From a checkpoint of a small self-supervised image encoder: depths [3, 6, 3], trained on procedural textures in two colours, tilted and lit.
Rows from block 4 of a small self-supervised image encoder, named by matrix and row number. Rows with one number belong to one neuron. Each number is 128 + 32 x the weight over its row's rms, rounded and kept within 0 to 255. All counts start at 0.
After each neuron's rows are labels from the 100 images, of 14848, where the neuron reaches its largest size: "responds to" is what is common among them; "patch colour" is the nearest of a few named colours to the mean colour under the peak. Only what is clearly more common there than usual is listed. The data: procedural textures in two colours, tilted and lit.
# gate: MLP gate (model.blocks.4.mlp.gate.weight, 336x128), inputs 0-63
# fc1: MLP up (model.blocks.4.mlp.fc1.weight, 336x128), inputs 0-63
# fc2: MLP down (model.blocks.4.mlp.fc2.weight, 128x336, transposed), outputs 0-63

gate.40 [179 128 159 109 126 144 120 118 135 126  89 136 149 211 153 116 105 120 133 101 169  95 132 105 175  73 122 109 124 192 147 139 151 100 149  90 102  80 117 115 105 140 116 129 120  93  92 123 116 121 107 158 141 122  80 161 155 118 166 126 142 104 171  82]
fc1.40 [133 174 165 118 132 118 158 132 111 123 132 165 105 100 137 139  72 133 111 129 142  93 151  76  97 180 138 132  94  86  79 124 112 127  37 136 132 127 151 114 145 112 121 170 131  91 138 112 174 131 139 154 152  85 143 138  97 175  97 150 120  78 193 121]
fc2.40 [133 133 129 116 130 156 137 147 129 130  70  69 130 111 114 122 174 124 157 131  66 103 117 178 168 155 131 102 125 166 195 134  84 102 136 148 137 136  95  86 119 129 141  92 134 138 108 186 175 153 105 140  77 115 165 155 140 106 194 132 163 154 132  76]
responds to: ground colour: orange; pattern colour: purple; ground colour: yellow
patch colour: grey

gate.249 [156 129  91 140 165 137  76  98 148 123  86 191 130 121  98 118 121 118 111 160  85 156 140  82 136  95  81 148 157 199 153 116 101 107  87 155  87 143 105  98 147  67 128 131 122  93  47 136 152 137  91 163 101 167 128 135 102 177  95 143 143 132 155 118]
fc1.249 [ 63 143  99  93 152 143 117 101  93  92  97 119 109  93 133 165 109  63 160  92 153 127 129  86 112 119  77  87 119 104 163 119  92 132 155 174 159 174 131 115 144 102 131 139 114  98 141 193 143 176 151 203 163 196 137  61 172 117 129  99  93  75 141 156]
fc2.249 [ 96 204 104 124  80 175 113 200 135  78  87 113 126 218 108 113 159 104 146 116 133 128 133  45 128 114 104 122 160 152 108 133 106 152 123  93 128 134 121 135 127 119  91  86 111  77  96 141 204 131 145  69  95 166 175 188  91 140 185  82 109 155 145 120]
responds to: brown; black; white
patch colour: brown; black

gate.237 [157 165 141 122 162 183 180 118 144 136  67 164 109 114 138  95 118 141 131 109  81 129 107 161 118 106  72 103 132  79 142 110 127  86 145 106 127 158 142  47 189 139 139 152  93 180 123 120 126 144 106 167 228 146 164 135 106 106 152 121 156 105 121 122]
fc1.237 [114 130  60  63  82 162 113 181 131 103 113 120  92  87 108 176 152  91 152 164 181 151 137 124 148 164 164 152 146 110 108 161 114 126 147  97 135 147  92 129 155 157 134 133 160 164 120 108 106 225 176 107  76  94  81 155 111 128 130 100 153 139 124  92]
fc2.237 [185 116 112 162 130  71 109  73 158 140 120 110 190 128 152 112 123 136 134 171 163 116  88 129  74 194 180 108 137  72 149 137 168 120  83 140 140 119 119 117 107 126  84 156 177 121 126 140 170 128 179 143 164 165 147  72 140 132 133 110 120 118 126 191]
responds to: pattern colour: green; ground colour: pink
patch colour: green

gate.331 [100  98  87 173 108 164  61 148 156 125 127 138  63  66 135 126 104 101 188 163 139 126  82 105 137 177 193 119 140 137  95 170  97  82 155 153  97 109 197  88 162 126 100 117 145  80 110 142 149 166 180 108 154 193 110 134 155 150 143 150 134 147 142 116]
fc1.331 [134 141  94 168  93 126  12 162 151 125  82 118 104 134  88 203 161 119 175 133  94 144 161 108 143 149 159 127  83 130 121 173  69 121 103 182  66 130 152 160 147  50  54 144 134  71 106 186 132 162 189 119 118 124 139 112 125 156 152 134 144 176 125 127]
fc2.331 [122 184  83  98  56 194  75  87 196 133  84  84 107 123  84 154 110 134 128 129 163 204 121  97 107 131 140 108 173 164 104 130 123 138 124 101 172 118 125  70 125 119 126 140 130 121  70  96 145 198 179 151 164 127 114  95 110  69 195 156 110  98 154 144]
responds to: coarse scale; black; cloudy; ground colour: black
patch colour: brown

gate.36 [112 115  91 147 140 130 137 147 118  84  80  88 147 130 112 126 104 172 125 177 125 118 154 115 132 151 109 148 116 168 145 152  61 116 112 137 166 159 177  99 122 113 145 122  99 153 125 136 137 117 144  75  64 111 125 135 135 160 176 144 139 170 156  41]
fc1.36 [127 156 173 142 146 132 182 149 183 154 118 132  91 157 130 155 123 148 115 122 189 140 140 131 136  71 104 133 164 127 149 135 113 106 150 144 123 103 146 166  84 164 106  85 133 165 195  65  96 146 142 154  99 126 106 142  83 219 165 178 145 131  91 148]
fc2.36 [ 76 125 122 115 108 104 192  62 123  72  96 107 124 142 156 140 165 131 113 142  89 108 143 133 120 121 149 183 161 134 151 130 146  93 167 147 149 118 133 209 151 160 143 136 119  88 144  66 141 154  75  87 176  89 115 147 136 134 113 154 125 142 185 120]
responds to: crumpled; black; ground colour: black
patch colour: brown

gate.117 [134 110 160 105 114  91 150 118  90 143 192 121 135 140 126  68 158 148 114 103 125 137 136 181 112 126 101 209 137 183 122  53 151 105 162 118 124 120  85 141 141 108 160 171 122 167 105 100 112  69  51 137  85  97 160 105  96 148 122 134 120 146 118 109]
fc1.117 [139 157 188 121 172 134 226 120 152 164 184  98 195 175 118 107 143 126 115 116 146  36 114 174 106 118 102 128 125 147 151  93 180 105 132  80 159  99 128 145 145 111 179 139 134 140 118  94 113  72  49 139 161 142 129 153  90  98 117 168 116 101  76 110]
fc2.117 [117  99  78 103 152 122 169 118 115 115 138 123 156  79  97  97 188 166 120 144 128 119 127 109 119  82 120 133 190  90 133  80 158 106 122  84 105 129  91 111 143  56 152 142 157 168 142 105 102 232 160  74 143 172 117 115 111 115 193 140  76 134 142 136]
responds to: cloudy; white; ground colour: white
patch colour: white; pink

gate.272 [ 85 114 172 138 142 170  81 150 108  77 166 115 151 104 136  82 122 125 173 120 125 144 127 113 158 137 148 151 145  79 138 127 157 125  79 142  75 173 105 167 168 104 199 142 136 140 140 117 104 125  99 170 167 183 127  90 107 147 118 130  84 106  90 124]
fc1.272 [147 109 116 131 109 184 152  99 140 114 140 100 112 106 135 101  79 153 150 121 134 112 114 129 117 151 108  59  71 115  98 165 118 129 102 141 152 114 148 157 179 225 148  98  87 138 151  77 111 114  76  86 164 224 102  91 200 116  90 150 163 136  98 103]
fc2.272 [101 150 125 192  91 132 128  60  95  93 138 134 133 151 135  97 123 115 180 110 118 183  98 192 160 120 154 109  89  99 140 167 106 142 116 124 121 155 108 154 142 161 157 145 139 160 109 126 143  89 148 104 131 166  66 103 131 158  60 105 172  54 134  98]
responds to: white; ground colour: white; pattern colour: white
patch colour: white

gate.12 [134 148 169  61 168 161 132 171 142 147 136 155 153 113  86 131 147 128 157 183 118 113 126 144 134  96 136  94 150 147 149 147 118 141 151 183  88 133  99 154 136  74 112  99  81 124  89  84 154 186  88 183  87 104 162 110  94  86 109 144 170  96  88 139]
fc1.12 [119 180 121 100 101 158 152 141 145 143 161 131 162 104 135 146 117 137 162 156  97 106 214 101  97 155 142 107  87 109 141 167 101 178 158 140 131 119 102 118 124 106 195  39  60 152  85  75 117 133 127 120 118  80  73 156 148  94 158 165 174  87 126  97]
fc2.12 [ 97  96  94 180 148 153 140 131  54 118 120 113 134 209 111  75 131  80 136 123 112 148  94 169 192 123  89 159 102 124 132 126 141 107 114 112 112 102 157 135 130 152  75 190 163  60 115 149 192 136 163 128 155 132 159  65 136 109 119 136  74 173 123  66]
responds to: green
patch colour: green

gate.3 [117 113  91  73  54  87 122 102 157 118 102 101 139 136 170 130 101 186 146 144 146 130 141 110 119  92 189 114 165 134 146  66 114 135 138 174 152 103  91  92 177 138 108  43 170 158 130 112 150 161 155 136 107 149  91 120 204  89 165  98 113 134 142 155]
fc1.3 [134 142 129  92 119  90 121 129 120  80 109 114 118 164 115 164 101 132 202 153 147 180 147 113 125 109 216  90 101 138 132 129 129 114 131 169 145 101  83 143 114 165 140 121 134 125 100 104 138 114 136 166  59 104 106  91 154  44  90  74 138 146  94 170]
fc2.3 [141 138  79 146 134 200 152  59 105  87 143 136 186 114 119 119 154 139 104 134  44 164 130 145 105  73  81 174 189  94 145 107 177  90 138 140  99 145  95  75 122 148  56 106 103  76 130 121 115 144 125  91 205 154 111 133 107 171 108 171 125 130 153 126]
responds to: coarse scale; grey; pattern colour: grey
patch colour: grey

gate.306 [109 103 168 127 123 125 100  95  99 108 150 167 140 153 180 145 123 129 200  78 115  99  89 144 111 136 112  90 108 147 119  73 152  96 105 117 154 171 101 158 150 159 172 136 146 142 109  83 115  99  83  94 132 161  51  96 131 133 151  88 146 120  75 130]
fc1.306 [116 129 139 129 135 105 121 126 132 138  70 117 153 154 155 115 177  89  98 162 160  83 142 124  96 106 105 146 167 165 111 122 134  81 187  81 134 115 156 106  99  67 125 113 129 126 194  97 171 149 168 116  78  14 169 154  76 109 173 153  79 161 150 110]
fc2.306 [126 104 208 111 163 111 132 143 113 134 209  88 109 146 157 110 171 130 149 126 153 151 116 135 116 106 112 129 114 131 147 104 135 121 143 138 127 106 118 133 105  74 175 174 134 146 114 103 126 118 134 109 151 118 145  72  83 106 117 145 144 135  91 146]
responds to: white; ground colour: white
patch colour: white

gate.151 [121 115 113 175 172 100 100  91 157 162 135  94  78  81 126 105 170  92 108 152  62 152 145 130 186 125 152 139 191 120 100 111 158 107 153 148  79  78 127  96 150  49  69 113 179 111 184 113 151 124 122 152 158  87 144 124 121 180 132 158  77 176 150 109]
fc1.151 [165 124 177 160 122 138 117 133 141 163  99 100 152 122 154 143 100 173 180 186 111  91 128 187  80 134 153 113 236  96 157 159 101 174 111 111  44  64 170 116 103 149 136 110 159 168 107 127 100 113 150 120 105  87 132 162 108 163 134 161  77 191 116 116]
fc2.151 [158 147 148 100 167 126 198 118 133  91 159  96  89 110 106 107  80 126 169 136  86 146 173  83 133 177 104 110  81  87 119 107  68 150 205 101 149 114 151 142 128 123 117 147 149 173 149  97 119 109  86 163  91 129 146 123 116  86 142 153 126 124 141 111]
responds to: white; pattern colour: white
patch colour: white

gate.33 [111 121 104 155 126 139 110 128 112 111 128 134  68  81 149 124 126 149 123 104 140 141 119  97 132 173 132 135  57 153 160 198  78  91 131 117 114 105 155 117 117 115 214 146 117 100 158 171 106  95 144 154 136 149 178 121 109 154  78 113 150 168  79 124]
fc1.33 [141 144 157 179 126 138 121 140  99  96 119 119 133 165 175 101 147  97 117 175 123  95 195 157 133 125  63 105 177 116 164  92 138 142 121 138  87 187  99 130 166 131 104 113  65 135 104 108 122 153  52 181 142 113  84 116 161 177 132 162 122 153 144 115]
fc2.33 [132 192 129  69  46 129  95 136 117 109 169 145 109 123 125 109 144 117 111 140  68 144  45 194 161 168 154 163 125 106 189  52 134 156 142 163 105 152 121 136 124 171 111 135 123 120  86 118 156 113 137 124 169 152  88 125 154 143 111 106 115 108 165 122]
responds to: crumpled; purple; red; ground colour: purple
patch colour: brown

gate.318 [193  91 144 136 156 175 116 178 105 105 144  95 150 189 134 140 174 116  77 148 119 127  74 150 123 144 138  91 136 168  98 132 123 121  88 180 109 100 151 123 160 166 122 179  74 116 117 132  96  89  59  94 138 112 118 112  57  80 146 169 153 157 134 128]
fc1.318 [156 122 108 144 164  98 108 141  76 150  72 119 143 128 138 112 130 195  72 152 148 118 171 168 131 150  99  91 135 101 114 129 112  74 103  82 102 129 153 111 128 155  79 114 152 142 107 107 116 179  99  76 135  78 126 156 135 164  78 200 153 196 144  94]
fc2.318 [147 179  75 141 115 160 142 152 154 159 159 134 135 123 116 143 108 179 118 154 121 149 175 185 119  52  87  94 167 117  73 150 144 101 109 148 122 143 126  76 142 116 127 136  98 116  78  94 139 138 124 121 118 114  96 137 136 167 137 202  98 144 166 142]
responds to: red; ground colour: red
patch colour: red

gate.65 [113 115  85 127  97  90 198 168 180  95 131 117  37 155 119 130 134 131 142 157 172 129 154 139 169 139  94 104 109 155 118 146 127 126 121  96 145 135 131 191  95 119 103 138 134 168  76 149  97  98 115 127 134 123  84 172 101  66 176 182 107  79 114 108]
fc1.65 [116 110  85  98  77  95 151 158 158 113 147  89  73 145 161 131 147 165 143 143 172  98 178 119 173 148 112  79 109 154 127 141 109 110 151 106 166 125 148 156 131 119 141 111 155 185  54 156 116 125 108  83  87  78 110 182  88 106 145 150 102  94  90  89]
fc2.65 [178 155 175 123 135 143 151 144 112  25 128 147 130  99 114 147 117 111 167  87 155 107 145 145 124 174  87 131 143 153  94 103 129 149 153 100 143 110 137  80 165 170 140  83 102 135 151  98  79  85 105  91 154 101 144 171 119  89 179  97 107 120 148 109]
responds to: crumpled
patch colour: pink

gate.89 [128 152 153 120  92  97  81 111 142 124 160 140  82 176 127 144 167 153  90 170 105 111 100 110  99 161 142  82  84 158  91 152 107 147  82 120 116 120 175 149 123 115  90 167 170 118 109 130 115 104 122  47 121 133 102 182  84 112 114 125 199 205 154 142]
fc1.89 [152 132  93 158 135 108 129 152 125 127 150  82  74 122  95 126  73  99 114 141 110 105  96 123 105 172 186  82 103 129  96 149 136 153 130 128 109 116 114 169 132 120 102  61 177  60  35 149 165 163 147 121 170 120 102 132 125  94 151 136 164 191 158 152]
fc2.89 [ 81 114 143  46 136 117 135 131 149 107 140 120 119  96 134  91 161 182 166  75 154 137 170 104 161  98 161  71 111 141 105 118 134 172 146 124 108 119 134 141 124 114 130 140 114 138  84 163 106 206 148  84 106 117 181 147 149  68 155  99 122 153 105 129]
responds to: coarse scale; black; cloudy; veined
patch colour: black

gate.323 [130 124 123 103 101 111 115 151 114  97  79 113  90 154 127 162 131 136 152 133 111 241 123 132 188 111 175  78 126 138 101 123 123 145 126 154  28 157 112 122 143  94 124 112 115 119 122 147 169 143 139 145 148  94 108 127 106 133  70 123 180 157 152 129]
fc1.323 [ 78 141 113 103  97 107 125 117 154  95 148 120  91  78 134 143 100  86 161 136 133  89 111  89 115 196 180  98 201 107 105 155 134 149 141  84 173 155 107 129 142 194  83 105 154 107 111 166 106 195 182 125 122 146  99 105 122  91 160 124  67 122 156 145]
fc2.323 [ 82  51  87 144 153 164 109 135 152  49  91 119 167  92 155 152 131 115 115 149  89 125 186  87 106  99 136 124 153  71 148 155 122 112 145 118  47 143 155  78 113  75 117 115 126 143 192 166 119 168 195 131 182 170 113 150 115 122 155 130 113 164 133 157]
responds to: brown
patch colour: brown

gate.225 [ 67 138 155 146 184 121  79 139 141 106 133 123 124 106  78  91  80 132 143 167 185 110 112 169  85  86 140 163 130 140 155 119 151  82  69 102  66 122 164  84 157 144 152 113 148 156 144 192 135 130 188 158  58 114 107  91 131  35 194 159 103 144 180 161]
fc1.225 [128 128 120 130 108  81 139  84 183 122 164 154 108 144  99 151 134 144 124 145 137  92 133  77  65 157 156 177  85 115  99 102 142 141  88  93 155  65 123 171 130 136 147  94 169 123  82 161  75 157 149 124 101 156  96 134 139 120 144 101 198 137 121 180]
fc2.225 [150 112  86 114 138 145 182 179 165 190 119 139 189 118 151 140 125 122  91  42 125 147 140 155 146 115 111  94 128 118 103 140  86 105 170 135  89 153 123 169  99 150 114 183  74 127 155 111 168 147  83  42 136  87 102  97  95 188 128 115 128 125  85  85]
responds to: black; ground colour: black; pattern colour: black
patch colour: black

gate.263 [ 96 160 113 113 185 157 113 159  90  88 138 153 139 122  57 175 133 132 152  84 143 190 129 113 105 115 139  77 134 168 130 148 160 109  78  73 132 138 126  66 133 107 148 147 127 129  96 219 118 106 125 144  95 113 129  99  86  65 132  80 138 183 161 156]
fc1.263 [126 150 114 125 118 149 121 168 124 116 108 123 107 104 126 138 125 110 110  60 170 161 131  83 117 134  96 108 105 149 118 111 136 124 164 172 189 134 134 227 124 108 139 109 112  92 141 132 110 160 154 121 124 115  98 117 174 185 125 149 157 126  46 138]
fc2.263 [125 133 156 114 119 112 170 124 123 100  23  81 130 125 126  67 131 160 106 115 121 113 131  52  99 101 155  95 155 137 146 174 107 163 132 124 130 160 147 182  99  95 122 140 152 102 135 148 173 105 156 129  83 158 130 164 141 104 115  86 144 101 110  87]
responds to: black; ground colour: black
patch colour: brown; black

gate.76 [117 115 151  72 164 120  96 172 133 140  72 123 111 136  73 142 177  71 105 152 110  83 153 132 116  92  56 133 255 106 128 144 111 156 118 142 134 197 142  98 137 110 113 149 132 107 134 125 169 141 157 185 138 110 197 131  95 114 168 115  74  74 185 107]
fc1.76 [136 133 161 135 152  96 125 102 146 175 103 112  85 133 133 105 190 148  98 170 165  42 145 152  55  91 105 156 168 199 130 134 125 142 131 119 161  99 155 156  96 174  89  79 170 103  84 141 107 147 166 125 108  81 145 163 113  97 145 132  93 146 172 122]
fc2.76 [180 138 111 123  77 100 121 127 140 121  94 110 144  18 113 116  80 156  99  91 179 103 105 185 155 178 179 105  81 113 137 138 102 188 161 140 156 114 120 135 171 188 109 149 134 138 147  89 141  84 113 170 100 126 104 132 142 127  94 185 169 143 158  90]
responds to: crumpled; white
patch colour: white

gate.322 [143 151 177  77 120 129 181 129 117 148 127  82 164 110 154 166  63 171 114 182 114 146 151 175  82  98  96 104 150  99 135 110  42  65 140 166  80 149  88 164 106  97 134 104 128 137 138 110 124  98 139 168 147 187  98 161 136  92 124 164 120 100 146 112]
fc1.322 [103 146 127 187 112 115  86 121 155  65 116 115 140 102  88 176 113 131 123 173 129  91 151 151 124 142  70  78  97 116 167 167  99 118 127 130 215 205 103 144  55 105 148 120 139 126 153 112 177 120 149 125 164 138 132 100 114 156 181 120 116 130 120 129]
fc2.322 [146 171 144 121 139  48 111 155 194 118 117 149  89 142 148 114 117 128 148  98 149 199 135 133  74 114  91 106 230 103 154 162 115 124 109 133 106 127 143  24 151 166 117 101 132 123 146 119 140 149 104  66 124 105 187 109 160 183 132 172 105 127 100 104]
responds to: green; pattern colour: green
patch colour: pink

gate.310 [122 108 124  84 124 197 109  43 128 100 190 127 116  98 151 146 106  79 115 131 141 177 162 104  71 132 156 108 168  80 127 154  83 122 152 163 130 131 174 111 129 155 133  79 152 136  59 126 113 140 141  92 197 118 158 149 116 130 151 104 120 100 119 128]
fc1.310 [111 136 145  64 132 172 164  46 117 137 209 114 124 110 139 174 120 124 100 130 129 160 146 122 110 106 140 107 169  80 110 152  78 127 109 169 142 118 157 135 150 184 132  86 113 139  65 154 171 133 135 107 154 145 192 195  87 138 130  81  70  74 166  95]
fc2.310 [116 117 130 119 127 100 112 203  96 129 116 100  79 114 102 102  95 111 185 102 121 112  71 142 177 132 114 128 101 169 115 142 162 141 148 133 156 124 103  99 141 128 127 172 170 153 166 127  75 160 120 141 126 112 117  59 153 157 148 177 143 151  71  83]
responds to: teal; purple
patch colour: blue